{
  "hidden_act": "celu",
  "depths": [2, 5, 5],
  "head_dropout": 0.2,
  "optimizer": "muon",
  "momentum": 0.95,
  "nesterov": true
}
Rows from block 9, named by matrix and row number. Rows with one number belong to one channel. Each number is 128 + 32 x the weight over its row's rms, rounded and kept within 0 to 255. All counts start at 0. Numbers have three digits each. After the name is the row's rms in percent of the matrix's.
# convs0: first 3x3 conv (model.blocks.9.convs.0.weight, 256x256x3x3), inputs 190-208, a 3x3 kernel for each
# convs1: second 3x3 conv (model.blocks.9.convs.1.weight, 256x256x3x3, transposed), outputs 190-208, a 3x3 kernel for each
convs0.176 100:105094118085157123159160118121119114138127127145117112091128105155135123159096112132098129106115110120140122124129112104115130088113153179183174110093114110090127076096136128132129124148076105135108120103139117112146093093094120103125135123170146138109089124101109166147145117129147147163137089095115146176130109173105071131077146109127119153150131124091109116092124111163088138158171104182154134166130163140110162125170139160127138117087106162121091111137147140105126128156173099122100114142145159144144135127136
convs0.177 097:152146135122177165138191142098074133141087134115119102102104122130043128165160192167102134156112057114164163133113134135156138156170157077139161099134143103123138134137099162139121118150117140113130134072098116134059123083088133122131143144136110125144103086087083070154095098092109128112157177208129125141108130110099076106083124145146106125138117160110110140112150113129157094128111166141110144111048091174100124102111167125199201081126139107116168107126187141168131098072091093085089113113163140124092115129109
convs0.178 097:152143100198146065144136103083151153128115085069088103143107121105133131138139092176184172132123085093071132155125143119092124156126120186160108127207136113167220103088171163102127063107134121163134160160114077122094109159132133127125165149179113118214070099179073116077110202136149156104185136114097097096127141122098107192137189167079115169118138121144112145128099091183146121098089086158096098126086159235148138084133138145153160092111114122111116120109129088141146108151105113056077113128156093088110132109138
convs0.179 108:218160105167094096126118114114116160129151113140154135064079141071123148136104094145121117141178180117163085135115142137113113110164127130144148114127100120111148138136104158150137161101108141096128114106163098121108102199123187112047096133064147159132147168088128141081056016107061136130066125094154159172085126113139173107115159158159136149154132107110133148126113143133163079040089095136093122133125115113121198112130099160140066130121156145116170099149137098097119074144123110129148121091122119156152152154128
convs0.180 101:151111137134077185172141202095118131134167147129123147117124151102166100148243124140144120127109119123078095147169173106105132123115085090073119114080055134180128156132185179189148132150131115150078140131097103124136160225106109188153141151134120157170119157163189119140101082137091091121190141213145142131144105103115134123144179165136119130142117127156147137140158157106135150118127144154175179122124140114113116069135072134148157147105143129110093117121128060131110057134143087116124134128135134146103198129136
convs0.181 098:160094144150124219065093156120128115111132099138164135126135133115156142121126106122060070140075122197145136117137114127152144149157160151111136147118160109161142095107106128144106182143123083063133111160139096129093135141102111136157124079126188153137088114162111094134141101167162133140078116134168147157150109123109118104122145149096111118103122114153093132147125141132127143149116051101121085165187166159135118121153102179090154115150186147185124107142136162043155093121075096151126114098164150108143164164099
convs0.182 096:081155150170090158131142201108102172119122093090108125122090106141131132128156082122094112064104058114141123099144123134092150111120108074128136097128142155097117154111146121088142135099052116143124124167145105115169112159174156166122099104066164105068161130135082124105155121156111145093100118159152125150153139162125095110122063127147116112118146125154158146130134125157086102131109077111152084138161091104158167184091134153205125104095157120139142128181126110194186084094191095137146076131127115093148186129125
convs0.183 102:099117133110119147185166125083115157130148189152158106140112127149132171148107163157099096157121131105099156109146115126112104134094135106120111096105113042104095099117155107137116085120075134168067079177083059104124161116123114158109170102167152154098196191081133064071085080135115162147117165149082124126107156162125123133145115125115124089116097124123137167121100091091062105144129073073188064128146144109142146098144175137179095102115088131132135135099108134166106104175129125103186137146160147142093141070135
convs0.184 101:121155102145047085137115169144118113147125153105094137162113090132151130154147070107067130092092139047119093164153142147137125145131105099137132108111087120145047110131160140137197108113130082147159135190161136135186112059105113090166141084107101122127153142185083112129137115108097125121098093112193141162140161151130122116117120142099149196081087133127142146140136135157150161111097155148104155105145117255099159170078103058126115101144120137094124147059112144137159146082169113111111113119132116110151145156113
convs0.185 085:091187171171155125132145152166125068094151160120091125097140163115148133121119135143145122105147078082135153132111133113178164110099103135166170123152130136124155152142164118043120144114106093169153145145118148178141087091104143119090149163134140102116117133125131109139142114141106207144185164091121110145125088120162180173115074129124109151133094111141127106173141086166161128123068125074091158094094173125184204174210151157179126117154103161182144141161107159145136100163120114101153145154128157146132134092111
convs0.186 102:076159155223231166164186172098151162128141134129175111107109121128085101141150110138137098052054092077062082122132111130125136147120126133098144123133124173119085170136151137106155090140131154127125175102093141150143176118110127060105084094101148179139142129063086119044122119156102129149145153110112106163151153182128124122105145188121113131112108116170169128127116094109106117121135135124143145113157100095146130110116143190093172125120168124119147142156129115134157119052108197136104120098130064142115141137124
convs0.187 100:096033066130129144110103148117123110063121110112136093138147129108061125153130124123101127121127155133126181119145136121167095132142144117140180118075180148122104103061101171082096144177154131138101113133126119124107116122141113127086140093082126145117121095159140101095161074132138000040178081066125140094158106125121119128136103108117152178159121105109150141149113107141157080148165182085132117124133123127143091189134065120159104135131148140095117144164144121172108133137110146137117095141133153122133150136145
convs0.188 094:165119136224140191070135112116161100118093102107134126125127148160103163131113123120152152092197149144104123134147123106115142119110123142201137099068146177143148117135139134152140181112147147123138162144190163113135070084135113105115147155060067082117153180040147148053149150183114080091160146142120111088086142101146156134156138142142164164143106118121106131101114114147151138165138146103159156108125136182112143190117167123146094133173137145156124122126151144219126114180147092097122141140116176161120158119148
convs0.189 106:158120129179077093160143087121123081123121128109131148098096083099087110106130127067065073037128104071116190134099067143138121129121100132097164134142073115155081113085098122140127146126134113104136117133112141158107098123112112165109086157133084068140070099100138147154124110100182122085180171150135105081138164121160112109134114081127144125135161150078128095102155157079098158116129187124084131163136146158100057164172159146149108112118086106116168116116163178167078171125072113102122117134144112142121116134155
convs0.190 105:141090162122201138082129149131104118135114138104162140127133108120117140140154143180188177107173140147201113164135137137142133141138103111113108158134080139151120117113094106128104117203069158119115152134126123098094106113122190192103105180069107136101079086163197131096155101151178144176120169123112162112139072100136126154129112123114102141128111142121130125115147111074100161130092153129124124084105108094135131125124094127120142113124101106127155149122130113062115117104139114098071108140120166111122145140090
convs0.191 101:122146137153164212085174150137094144167107184147130138166141128154146177136174167131141178106166238106142119122139101143118088133129128128143116127163132165159162132145172118117106081137087168155160171105154151091147117124153126063050138113109175135129199210106105114124107152155095104140137132143146134101131121127126146137140163154151147128145156130104104140090136111130085095130176175134142153107142113122142183083144215132138120149131139112136102103116115151111150098113167126147173152126109163121119129121097
convs0.192 098:146147131068070124157139133137194123144131119087131115113089148104118132125132195114129144190075083136185174089137143120131114111127131118173136126162103093116129110111133061150113164164113123115091128139093090159113115140168076173122113112129127135127054085117073098134102063107135069154138115144152161113128133127083164103108140155120129103122116119073115150090103155105100142115101126162197122148111130164059150179116087137142098126121127121133102134124106087162106121130110147133097125162136116130172123130150
convs0.193 101:155140086107082133149109183129131115137100105116111107155085134098106144130137111077053064161139139129166136131122141123135131108098111117081178160093168175072060117125116117145152089131127139118146137226203100157198081111111124223151119176078158113104141096128033169128136131167134188159164154152099130106124122119172122109159128118148138094120112106110097100097172154159134134148141104144122133137168087104083116146099131108116125133124158088134143109137121124174079129121161159166127111113105131099108093111120
convs0.194 102:058156158086100123118118168144142127104150117103104109081120160127175098114102091097181134126120123143131145123133142123153097139133111141180078119153157115066075153144164108092138181150137120114128103083103120099094098114132114143064129141089120149159158241186127101132128087108145144202122141227177145138147149115099132117136095131191151152143131126119156095119129116151169152113134110114154143124143173101140107105136084115129136129133117083159128078129114138120131122115147129169123177157122153123096126121139
convs0.195 100:130153124094113141197139099099069114103130135124164100092139131134126176136137126100137065101145085167031090120130145143160123143165131145174064093100151122092144117152149144154153130142145101149101102112094167107064164159105137142110130188127088099146087125093094150072162147111179133113190194112146117127097096077117124121118118132150107137140136123103098110140104112193105110136119125057101122116127115107095095073129117161177140093115116126137160127175151127128102125117099172154117119125107118090114157159132
convs0.196 095:109070076122073059156139087151148101129115093154120138135099125141156151143167132092133146136186177200150112169135124152131121135118115073144130089120141171064153095140108123151107126123162105100080106106091108112134111186152118101140054171117168112096095119092168193068190136129164145122128112097146111152152078094159109095089117127089096088130154111108115103133108112136150117132121120133116137125133174127158158175130176132128077122128104157093108125142086126116095111123125093089092088093143139109119157086108
convs0.197 104:168165161107149100070112198130128146121110093141152123114114122087141172155111118116082086159114108077119068125136125107118107143135098124108147177165130163171146097117154061105100062089095120121157139127138167154134117128114159137102109145134150159141110121138196096137121104110099126118132171141161156141179116099152134108122105148126152163141207175163163116113146118171132142097127083102167123143123102087162158074116140099116113145121123111145157125168143108131150132111122110140170105113123075133127147099117
convs0.198 098:130181136110117098091100164122089148126063181157131148109104148066114140083152090169113163162166138103145106090089103120146140103174118103103131129179065157130106106122164158136151103093105116124142155143136157176148071161117130131098151148081195124035136131106141231080137127179167103169130077148096123117140108112101133129091122102111128140143153104101092117108145127095129134112061076073071124112140122136106142127120108131073135115128156095154135129181139147103159109106165138097091145123127096123117132139154
convs0.199 098:126095132115140120119132105138095111163125126161144163125146100197179128184089080117106123115137073092123165137082102140129141094120141155184146177166080126186086078125120105160151117139174099086114108102121107138120130170126112098090109132168143122153122119140167098081095158128066207183103131168125112119100157134120181171102119145086150171111127114132113138140138115137108150102109147091143162118165132125101127160140136175183152141089088102151123120190136144085125172063114128152082147088154159120115111140121
convs0.200 100:114112107149167127101085066146132137157132091148109124148162130099123063128134140154196126126166185120136171141125156138089129131128122144168094132192022142156116140102148132133155087165109111124158130119057172099086165092116157121070149199066129131133167065189146089160148164152149156076141087106090116141182158106127152144140137109129143155148148145122095126101153091146130112155152130138120129132121140088154141133137160158121094139128107180148156126145102080141111150134123115097121114154135124145113131180030
convs0.201 096:148158153183165221113141079110161151165114119102083100112090105136187163126081120080099169177185144100094073130129145103127101144104099145113151132142086107101142154131159168180109134080086095078193122158203083119136113120103137082055119090126144171103105130153105137125112131119161136162115132105143170146131135112140119147162147112157139172157121120124148126121173113165160165175141146137109146111103104171114140067097089127068102150139073136100149139078102141149186110188157166185126143129164161126116173144128
convs0.202 097:112171134132140097123150172108140142107110121136130106137181157078153127086133144156130119169099130126097135121126148114125130124130145174109091087179084098124102157167199091092153163132146080118088126180131120110111157149148134120136072126178171195142123170145075118156147184097086147127087112125146137104126167090127139070118101119102110132149107138126154162105132156130097133148162141151129114143080150116110203151117157185093103161161102186146073166144115180158084144124134134066127126117135084129113118116103
convs0.203 101:173152113176098126183123093130140119118162128098132135131112123154123131195177135118108105094146070070068092134126120151144133120138127115074164092120102142096130139170113139113093191101130134092139083127105096122110102128162126109096113118104140143131111062185159151111126077069192121119114127170131135188138104153151141122115105089111131118147140119135110147080157143152157121147139109156145086115157118112087094153093130106137132143098135184129132120120061055052109134093085113094095116111150139093160135117133
convs0.204 099:117148129139157133147159150166152128132130133099133110126147125172140141176160125115181133142192108160120146118128130131093100189145137101103098106120217161098147111120103132096156157095135112148142077142170129121143108142105111098161090171143147141159086132106106126167103164164095163154158201116157105106135099146103138118158117121113129164134140147147142153142087149110120163118134119165149163186151149105190117155114133099115148145147101150126100111130124139139159181161149130141159121148118117117119140115134
convs0.205 098:112142125163056091144121127130119114132151076127129088145111126118107089116133080138109104168111128159122134168122114128128100119104153061162075144133168094096098105125108095124130157143060120096106046132119117141151121162133138153155157139118106116106136206099129142086116071112089106082076135068135086127126090130110109106127154117100150127121121146116110100150112135135109125155153128132172147127164167091040075087020124170137092127113113128095117129129133073129111070182144169157145144126080152132147045101112
convs0.206 095:174117159168121168087165115101086172088087132106110139156127103109150139117168131123126185095146119122124126143134116104125148083111130164058054163054056141095072128124131119131138181124122108144111122117136138105141092159144134106088090106079069146189136132190116143166121123108089052129173091098137091177128084141138115175117135129110091147087116103171132128131108147108208156079181137113135118093130132075163122126136102165152062111075140139080146120126151153163060114128042141165122146109155147075138200158159
convs0.207 103:119170162155112084175124089130108161096151139123135127128123073132107126133107077116103108132172135112101185123110112116090092145123096123085132114145096146146124168171150128137060056129100130098114180149109130151140224199151136166132133128183148101133091126167171129100168163166131057208126110099129166145112120126110120119144126149115117118090069113171180105082112088114111113106109087114121120104156128094175134135150148140148147083166146110146113119120123137151165111127167116157115199118124151126083133123136
convs0.208 100:105138073142172160113080126122091088161143133106138147151105141127086141132129146119146094138071097150130159131168112142116130134112115103198142143129078100129132101172108130162150133120126083117121110144122094158180131164124106075135153082138088099129079109085139170085114106122165092127116118185133172157120133120112118180096109132124132115140154169128122181103123188111150148150111098146147146117146149147078122136142177184062130121151104110123114109139106104104109111110102106123143132098123146156122094126159
convs0.209 098:152101092192126134130162103126146145118141167141134136131107115142121064137131131132153131137154192149119058171148101155102124123120112086128160147148074143074084101129124092124167119151085108167128109121145175124112140164170186087159123123160139115122118169142109127122137087168168152132124153137124102059136135112151121124106117107126167134117127111102096125149109068121115136068089088124142105133134141137058035173114139124124087117144132138109131113104139130092079086121091114143163091104145098138134128121140
convs0.210 097:123107101092118114133131120089111129157136111143159120114151122154109109078076158176143162087125124107127060151096103126193147128157177123145138134153089122128157104101147120169096156174149114122161107098200110128211126127098127128078159143104113167106133153126095100165153153143145114117143168146122105171147108137150155159145116075148139117091096126160159152124132095176137070089126127138132155139148118119117100127156142170197172106090137088129129108111118156154134165141155156143156138158147082068107155073088
convs0.211 109:177182153166172149145084084134111116125097092144168137081157125069125105129141081127135096085096208113055111152128105141112136146165131143119167131121173130133148138110141111130133120178077121120156123133143113121133121145138147114079147109145130160097114160113143205132121176159126130123145162191087103166134078120155139115124130125144114106112134144113107122139118100146133110148115125160164080170154099079150135109198109143140082121096149132088123093112144110095074134090106168149044095124101134115141119088119
convs0.212 095:137167189190151106132120127173115139151159143105123119103139144128184148097108127132159169115163135080117111133152128131120117121116106147143131122153150110129145106135145118162150097100113109177144116095151101091074096099064145135161182102130098130126129071082144145131120083133143106087153082128161116127130100143108095085090145146101143132093108134071109140109119146191099057158127181098099108102113091118144160139176114168143107164147169167141117145131117110122166159087198134116145139134148109097119166144095
convs0.213 094:122146125154142125126154166151110115115141096111120122085139134170163165184161148090120139148127145143147110144142117123142135088137135099098197130157137109144120124085073152156093066083063084112163136075176098140141191143159143098149086097161111129149137209149130155144121099178144123175131126115183123087175103084169108117160123122154145106127094117089099090108135083158081082144093128148114146107120163117108131150150148160160132141084126098103112135118140106149112132154101164179131155134141135137124147144159
convs0.214 110:157148183121175144118107121134163140095137143110135154123132112132138118120164118146114122116100110183115132127094117141121124156132118161169113106162179110094133122073111145127129155150157102152166157151126138158090129121131132117141102082143129100129134078082131220171109101114101159096118134182106116146132125089139113153096127150109124098137155115107123090159157098136102117111117122124148150119120141099122136145126173171046073116120168143139153148127128113108081169169075153097128159122130098171151133120163
convs0.215 100:191126144151079149099117150114113138146166135169112087119088175106123149125164128106111100131187119115098157108135077141133083106162140121100085160140181131136150170138162113090112132121113137117142128141135120131184099133168130190114149129138200146112087118138047145182123051085102111097090118172139200175158164113149109160142130119128111145204153146112114090133103116143123072154119119154126162095131145058160148078145074078145071155140152116142173144102117170206176169190197146120169109123125110096103136077119
convs1.176 089:142116121175101157116097147164150129108149123125184180122148094065194104168113141153104123145117173065141125151191136190164171144113076164109191132148148132103077108158131128156143141107109107162127149181078159157089180143104095187170138129135145191171130177112123124124078102100142136124101142146109118207126124120087149084154115167129124099134107142114089096095114215166171169167156105121129109116106120133182164129168162149117054147128110188083096174080108137125144136137157105112141106166081126144081216147119
convs1.177 119:134082057143111093148106120099102109176154165136089095117067145107100135128156133154138106092090125095170156175143108161094134128125095111173078081149159069090169109127141137170108149116123139131179056077151097120137137144147171198104123117092162173116114168161137109150100059047131151113145158154162149145122141127081130077135153121139176146077148160131113120169156102181164159144136189100103151137146101082103182157100171130119137099155147144151129140222183069057042047067118078103143118139193158134162162106119
convs1.178 092:167163123118126137131114126169106186093136101187163144145164157095124141114153154197128131149131147085104157126125094181186157100081157174122125175108139133126117104142099112150135114143120137171211169131124094127108159152166139150148106067063060153117121169132144096145161130170147139148151163104105169157166167151070051098110138151092129180091086147144126132112114180179122200159165131176150147128130126026060176144191211045141132113146096162124094122137146181163114156096129078115124122148110126098151141109063
convs1.179 095:153169135166118116190142090132076052142078102117135139099175196123115139126166140132095122134053099152151164139151131137152121194116076176154151173174177092153132107126151105122128156151158144151145132143137155127152158109124143090078160115100187145129122106110107104041159148120170186139123191172133079089119057088194162139151103098157148119141133145164109088157128117111112138118125155142144133162158091149125123119121109130137099188081089094119132090125112144080163118054153165106140078059085082144139155118106
convs1.180 093:046085145054070108130143175127027112176174127138137086120104122110107157146095170168165121133170138148119124104089135162137126122125135082134111071167138131181157151138077098104111123112156087084119157094079146088150149085112098094106123048083103182069146140136135139110077052094123127143142116129109117135193130105134088140148125106154169196124122142105140075143145118147117170116116157157090124134131113123113100132124134094123136129101127155127122121132121085147144090057164072102163130089083125108104129170124
convs1.181 089:102150104120177142149126126094195196150169119133126122138217159104227103096140127142100154142164150146141102155143163202123099152144101115094128138124113159077126164176125149183181149143155172107104131134135123102101135126127178103117145101123083141105119111121132152121141147118136120163150148101120198130130186090148134139121109190140144141120168089129141149101075152171188135093108151105130145082131133076111120097079116072127094107098112118076130154092119124118130149099168107109121124089136127127109098151077
convs1.182 094:115075097115197114099099144128148130105126171199162160152210170130156101163114110200148157167158111088163118136114168173151137186136154143101108110165150119161119179197161146111120109109088145072132140086128157167090226089144145096141172160122138198101098180143113086146172124086114124105091138113238161098145127170131094079114164147137112160165077123104112164121154116103151097096165134159119079077091114119110156112126126101040104133112135141078150109092177161127118154135096112086174124138089105149157171111117
convs1.183 092:123171122121133197134114144156133179121077121124135167097152164092118189164088123102114176141101133143166148118161147109179126160172145096149118126154149102131129139096080133052126110122105103162182118116140083115109133095105112100077137135092113150156109129122176115183111004097065101133154144077069103211095088099126124123153162121136173141110174140097100072099106044098111157113119122124110135162140140181085154084049121115127109072116137081150172086167107125137119132117192113185087107097100128084163132156128
convs1.184 088:091104131081107157117148150107098106155131128176170125167147183143165180116067128179158159193247135104091118174133102142174113092183102133152138100174130123172135146136126087155116155129202118118150127089115123104129126160164112162157149119111082097150147106123143210141163083130175137075156133119172145102070113088133130163143117090140130145149163127138089099121137137121135135147111163150131100140171128125136083082180100081062056175110105159129070153139209122121135134110145115098122133096102129199163106165099
convs1.185 082:175070124173119171111132156158164180117148178196167175092126168158131155091081159133149155138121121091121143202085160174202136069111103117151128168167113100107124117159150128165182098123123146134101169149122124126135119106146173141200084135159175192153126120091127093082110145155121135135113154138141169096148136108114084106131147129142112129167111122163156183158155177144128159103160136166158150130107107082116111141192164132129146155117050149076036159084125170196130148099156121108168117169180159097058170141056
convs1.186 126:105087140117133111107148152146165150170150113137151147080108128111133191081103143032023127060070133086102116129149140131131119111137143079093099004023091049039080092074092120121113126123143145146112103163158187195122144112114100111133127126129101133157153103133158128113206174134127169157115141173148162147104125100100099110110123111075109140149162149119151103143137127137126156084126099104127157133119114101107077117123080101095118104147170107135130151174169196189164187208164129147132148103094159121087129110115
convs1.187 118:162125118096166156083132120129125131168115159152149115115129142103146128104094159193159143163125102172155135128157184103115096106174071132097125115128155127132123150071119113088095141115126157100120235123126158156152128134113176147113124113115161113125174130139130109143082111152109029143150088188105158112169143137126112146151132120139153160168161158167168145112133120123128156147115129126095084131141133110103091129129101139099155099100095109155118128132099126119113148121119180177105111145128173138157130152123
convs1.188 086:140162164113128050121130099197134142113151095202164161142200091092081183096129116177105107126030142097126095141116131136127114146067114106086114078154143113075115109111137093119156130094098142123203162104157179091115172116075123092079129161132126156189115148164168145140065120092168176117110145115152132241177113160081111096136110155114131156120162114095143084104115138142176179150158115132141148127135129103140186123130162142177115102102136128099100077078054093111153128137131100033111103144108128116096137182117
convs1.189 116:151125114092145122084148124088097186113114104089122148063129092088131154076104144151116078145033064100133103127153149147160183171172113113110149115102123178095079142091156149150142144111117111137092153191160112124168141106136178055038078057074170169176160119170206084130058108095117160095167147162157108145155229153089159100189124047157110107144157137146146074164079106144098149103110126143149171167136145158091117143076105141078103070096142011075077062126085114169140123181167146122168107137128089079099078141154
convs1.190 094:141093153038104171111109164123117108084082112199140114127114169149083142114145179105076106125102152081096132094053123150141107088062117212161139119147108149175143185081112119168183176162123125131143131103152177086088132059102143060094124144119164085023141152187148178160093091116083110130173207138087116122123147132174156143127086139118137140155131185103164180145185110146138112134142155129154132144170149164189110151177180151143193050081163157115145161131124147148152125098139117160167090107083153116085156119173
convs1.191 098:087137155090069130145095182130058102108156165137174135064110151084148164123124138082116201030105145051065150141119145126098100100131121126160123107115115117142165149117125171150106143163166128145081113195142088150145117086117128126136052103095186124085098144127127112123130121127086157148150146131187143096167157084137115116132105072122157135114104166097116117153119107122155127162108135165118173096110112052075082154195119081151109103185115076160115082167104157150118083158138027138152129097083137124070101146135
convs1.192 110:170079128120101132130096106108137149131136101141108034128148158127191151151129142148116174148070154092140151147092139110088044153125110104092118134128085159162093118108063139118094164099095156125190129133154102150152108148187116076096110095149080039137159128080100138089100177147157127103169174124115131121105173090098142151122124126194133117128100149131112091152111173132085141144122154065122168096139128118138126081132141144161148124111128088112121108132105162159139204144133146151143123113148115130136118088123
convs1.193 085:133090130115151127181154184095107151146170099145145111108128181127086160117123123149061134186088115135137133222124113148093148077118137081181100121145152121117124189169156091088133157134169124167243040075149120138116138070102157107126122082110078134150091092111174128144151095110105142086101114119141119132103111120149144123110115193149111133103116117113122057139128160152102117170154147147115127131093142109177194103140166096138049123119130108084201096179206112130111097095152168107119114129137139189169170144121
convs1.194 088:151095106114161148185134156124126136090066099121106146152158170157147137106112190146191178124119130091136161109125130145107152141114117110149147151137159129132165160117127128157140115162133159092145202094154134121143138117141179088171029022130139084009102098086106137140124133120095153132109091075119097116144133136125106105113123184106134078110105122120180210143146136160111050132083130133132107127122114137119117118140107103066134118118171100154185199114132160152154087090132162177139129158121092124040133125164
convs1.195 104:104154146045161142071146130125101070119103081160200194106125205058142109126119123173105136122108118149166065136153114207174118132095044127142142155136146097094114113048153126097094130090121128096092114123087107117107205096125148108109123127119174188075104148129144146133124144144051099151115081159094138158123127106133065128135157133158132168134133181173134041175167127138204158127157155132111067130123112144103142160144134122151099134207150143150097123160132106127114102153115094103078091114126155160124136151115
convs1.196 116:136143060141217129156152129140205164140109145198129142125162095069138097151101118111098137148079071102127089137136139175051176162116141148106132180078067132168085135147205090109173115147120183093187142110124216154092164075134189117140135178125150116126083124070072128102193133059157114113055091135162148173120080109123137104130117146164137112131125116140130188104104183148158130106105133162125148119118098100120174152110116127134114188125126156105093175077128118125185165161093143177189113171114129101164099160139
convs1.197 090:184142083143125078120125101095124081145162137160115128114132131167157106098185153134107111091155128107104141137098157134128128124105107138097087117150101111133143116197197126107163135158137096133144186122147132218171073129097167111123109110131138098105206171154164115192186133115074168167128103128157131105162163105127125147053206069131093090137115131099108149144122150109124084127109098106105119119128128107116092089147101094051099136152139129157104079134196071105158111148107108169157123131122133154129114130141
convs1.198 087:078153116151135129145119201143130148143126216182161114102088142179140182119129194157154162157086136093120086187085119128125101141182152124155134159118085194103173100149144163157136095170168143139142162108155127092138208072120117125147120162172162143109129155160124162160127164164088120100144204106194208089093141137131166116119137130154161174120103194120132096095152131120148129100121155146184143122148150124165130141202163112142113054116159100136151130116112138163118101121106064094113172120120154110069122203074
convs1.199 122:108116115101059084151077097184135122073100084157192176135125111100096013094137129062069123106145190118175187088139100156187193114125157100162142107152140036108168126141110103118094145142141111138142116116183141161139093144136122114156103135100117114164134127141045075120095121133112163090140211193077099116098090019114182108111136077103169161094119188059130161080160157172135125154120130136152134164176140100085145085071103120102144129119136124113116135124123113164131158142177125114161136135127136189096122132161
convs1.200 088:193181175122155104104129188095106105160142127171128077090094119145142178083160165128080143070095111105093092175135120155126095144119128138166136162127101118161168128091125180198079115091151145136109118159186140119121175083119132104113154135105155121149169146124094113151136139164163105095169185129166138081148130120139158148129164079105151152085127132160069044154092083141181147229104113205153116165147119115135108078183139108128097118096087157113123174119155158106156132112159082134153148077066081167131102123131
convs1.201 082:133128108069017053098087122138146114119166120155132117138095148133161145130116149161134144100066128134126132127119088196133146137148136161176187083133119072088180164143175117096112099112100127096111107112187079154122157095142128088119108151145166078042121160170096131147154150131120135132147150105176180102157149123110118167085098081103131090169124085112084123151095094167142139106153171114134108068094093087128089067140170074127131096172105130124104130132076088083116136054106059106106142111092153125130145109133
convs1.202 099:160171148115131128161153124155106081128131119137099101125163133120070148114092113118139146094129125128136085127106106109146153108124120149100154104104100106180138091111092114125104117078146160139110133122112095089170125125124120105098158095092093118096066075079094119114133100107177127097162090118116067137129093089154140160168090080170144114151140118175110085141129090133115102109176109068133141074084125098082092092074066093113091146122102157110128111166151088124144066143148118147130079139129118100181106139143
convs1.203 095:186116088121127104162095115110087142107104113116105134088080132135117115095137131100154166229143141149129147107130113088095099139158143114133126134136104084145173153096115131119195132140169115096172230154137131115137158122089167065085071047139141124058104147124134135093112096144142112107148160142058124105092145156129105142109122197107118163112151137110128143148106143170100169125137132112160100116106123128124096139153162138112080146107115089088130114080186161196132145106109172151136141158150145119090169143161
convs1.204 087:153075119119126101129119134095111126130121105152106135114117060129156115066130153135134116141061103171124095100157077121119107133089148168138124130116167137131150140139081145142121184139140112169138095110129087096184158095083154129084107106177146154146113107152177114122147096111150064114142162120134108167132131167128118106107152124123118145096193158074133147124120117092115110098116125123131140152153138119132159166136136086082133080114162081170158114150108134156112108115081104103122108109053156110098150090068
convs1.205 096:168100151190161144155140170077143092141162102137146124126158179079161141168095143178175097171153129147116090158182152156161147170133139133123130137111108139089119160120147151162154121120163119122147154149123155151127145065092130154163109150169168193108083166141105114171120081114138148158130168177124107142179145138138093115143137145155119136166115093111112142118140192139152159095119066133100067121109133133091133138149196126148110139092137150150131119080113133120176126097126168149141117174143202148165163174175
convs1.206 090:158142184141079135120071180128080142135128163130129125100092152116109237079147180129117179140155150146141121102135149114158126110144118124157134129160130143149157152082070154130117110150114128166115107151165093148130150112117139106140055105086143107052128095123136060115145140131144142128135097160047143051109148062115139096129144127129150154132140127127087122138109107157130177125117131146138122102144184118092090139142153068116146092109138148097138143111103162078152148082119163097136119157046167112076137150146
convs1.207 094:142164135147103133142106079134209152156125081098085089144134146066147107111196131130124133088111145114084112117125144118093105150142176138141114135171138114130143148156111165134138160174212103087089154129105167093074124108138103101121159050090128108098115153168139162174110131139095152081128164062102055109131114125151211190154198224125179205115151075152147171141143129077099127115091114117125145141100150129099115113102103108069137187136161151127139098087174137097095067120119087061095131138155134140137141104098
convs1.208 092:094141195116092121147108136193168176104062126149103106117141119122134123135112140150095144138130144142137166115093168138111127136123165114169167108154142083121120161114088170108126164143098118108144186173177125152156150123160117114142116186167185127187124095081150107157099146102092168142104167146120161174107124103097118080123163100093196130107202201186145110137102095146123129128129113075157129147127106109134133110122103136089076154124134168127137133153160121084132156151116110166151126130116138082100133154157
convs1.209 094:157114098153203126104168130116137179168123118158154168155162052145099119148127171148127164134194192182126132129109117078165152153065093115123118122093131168169134101122093128153126111148163095096116156098130130124125132167197168115130131139095169120145110122183115200177135125166119134128158080099181199168142130160160181126152167142137123142152128144179168144179177151076129142115162138142160163119125128150152141126072097133095114177087058102102111095150163101099122044052109082037102126104165109095151114155079
convs1.210 094:074144135086105137097108118118123073168109142132137107119208138111148056146106079143133149102137131115117109147133101117054099089090079126135129106133150086132115113115134133143135121132124119093093088116124106106124201092150168175153133106144165096050156173128126124126155113151108108096101117083088057098111135147121137129159146146149102077125101126176139141193142144100121122127078132089102071134138107158186127155142083088067044157145138133107083115118130113132094098118070080093065177166115119139097091099104
convs1.211 115:157131130165095097158118071094094086213177127164106129109048120096077187196153151134109103089132153116124182092130114118132107091139130121114107143111103123065110130100115147111108149157167150147106136198146083189138182126148129125102089111125143138081096112150160108118109129119143111140112127178237124092120170159210178096177152120115164123105165160131073123133092124146126094085126131169136167137103143133110165099142137120153143148150151147164119150153140075107120051095148033097130149108091126104090126065107
convs1.212 093:212125111126141131124099146118121177117111092108080058129174141168120130125154102119110116099108100139114151190123120150137127147176096162100135117073148160172180115190160135127167079100137101162183108088137053071133127140129182196144121141150163181051103119117165091152134195113162181102104145132148118129124147127140190158166155148095137070105129154134092061160171128142151119162174158158150125093154109089162160151247188122116147131109117155125111116154135101107178146195157116167103144085104136162112121122116
convs1.213 098:064144138135064104102115128129107063108069081112134081146111097076124152134090132087073086122087121126139147107132106082099108109111146118134144108084143092069120160148128174128081158144101093149172111091162123052149116123146116098093093095097150066000135108073105108115169194190118147095087118126040107133096099158200169177138131122150095165125119108136140081143123186125103194130119146110140142088114101128120114086097089061076076119088112120078129111113130117153127101074088161107116125107135163096118142182116
convs1.214 091:160116108148111129170144141038114121133155101146106091136096192123070158185184131115142188092142138213185159154167103135110090144125091137116172123141141103112171099076171140109156135152153136099089110076123157123151123130125100095096131124176143110087121147144093111157088068092160095076108120082116131152122115172175145160095177114103190192121131123112111142083070101134162131138136135137130144143175146140129073147103085123100082102110142104105121087085175162172100168143134181141076108098108132075088145156140
convs1.215 094:080138157057086124096108132140078102110110098152136103052157134099130138115118137164146162162152132147139126154118125166124109128157138157142125058121132102105182126069103121107127147119134130110117115149139100137140137115125139114121112129124102113053113134154134103147136155120159129117147151120117092089151129136121084127093099063106121107135107135136107136128085053116134117109114112140103123093122137151094145104165167105148154145114126129146149121122153143108141059080095016075093111128058093095124110117123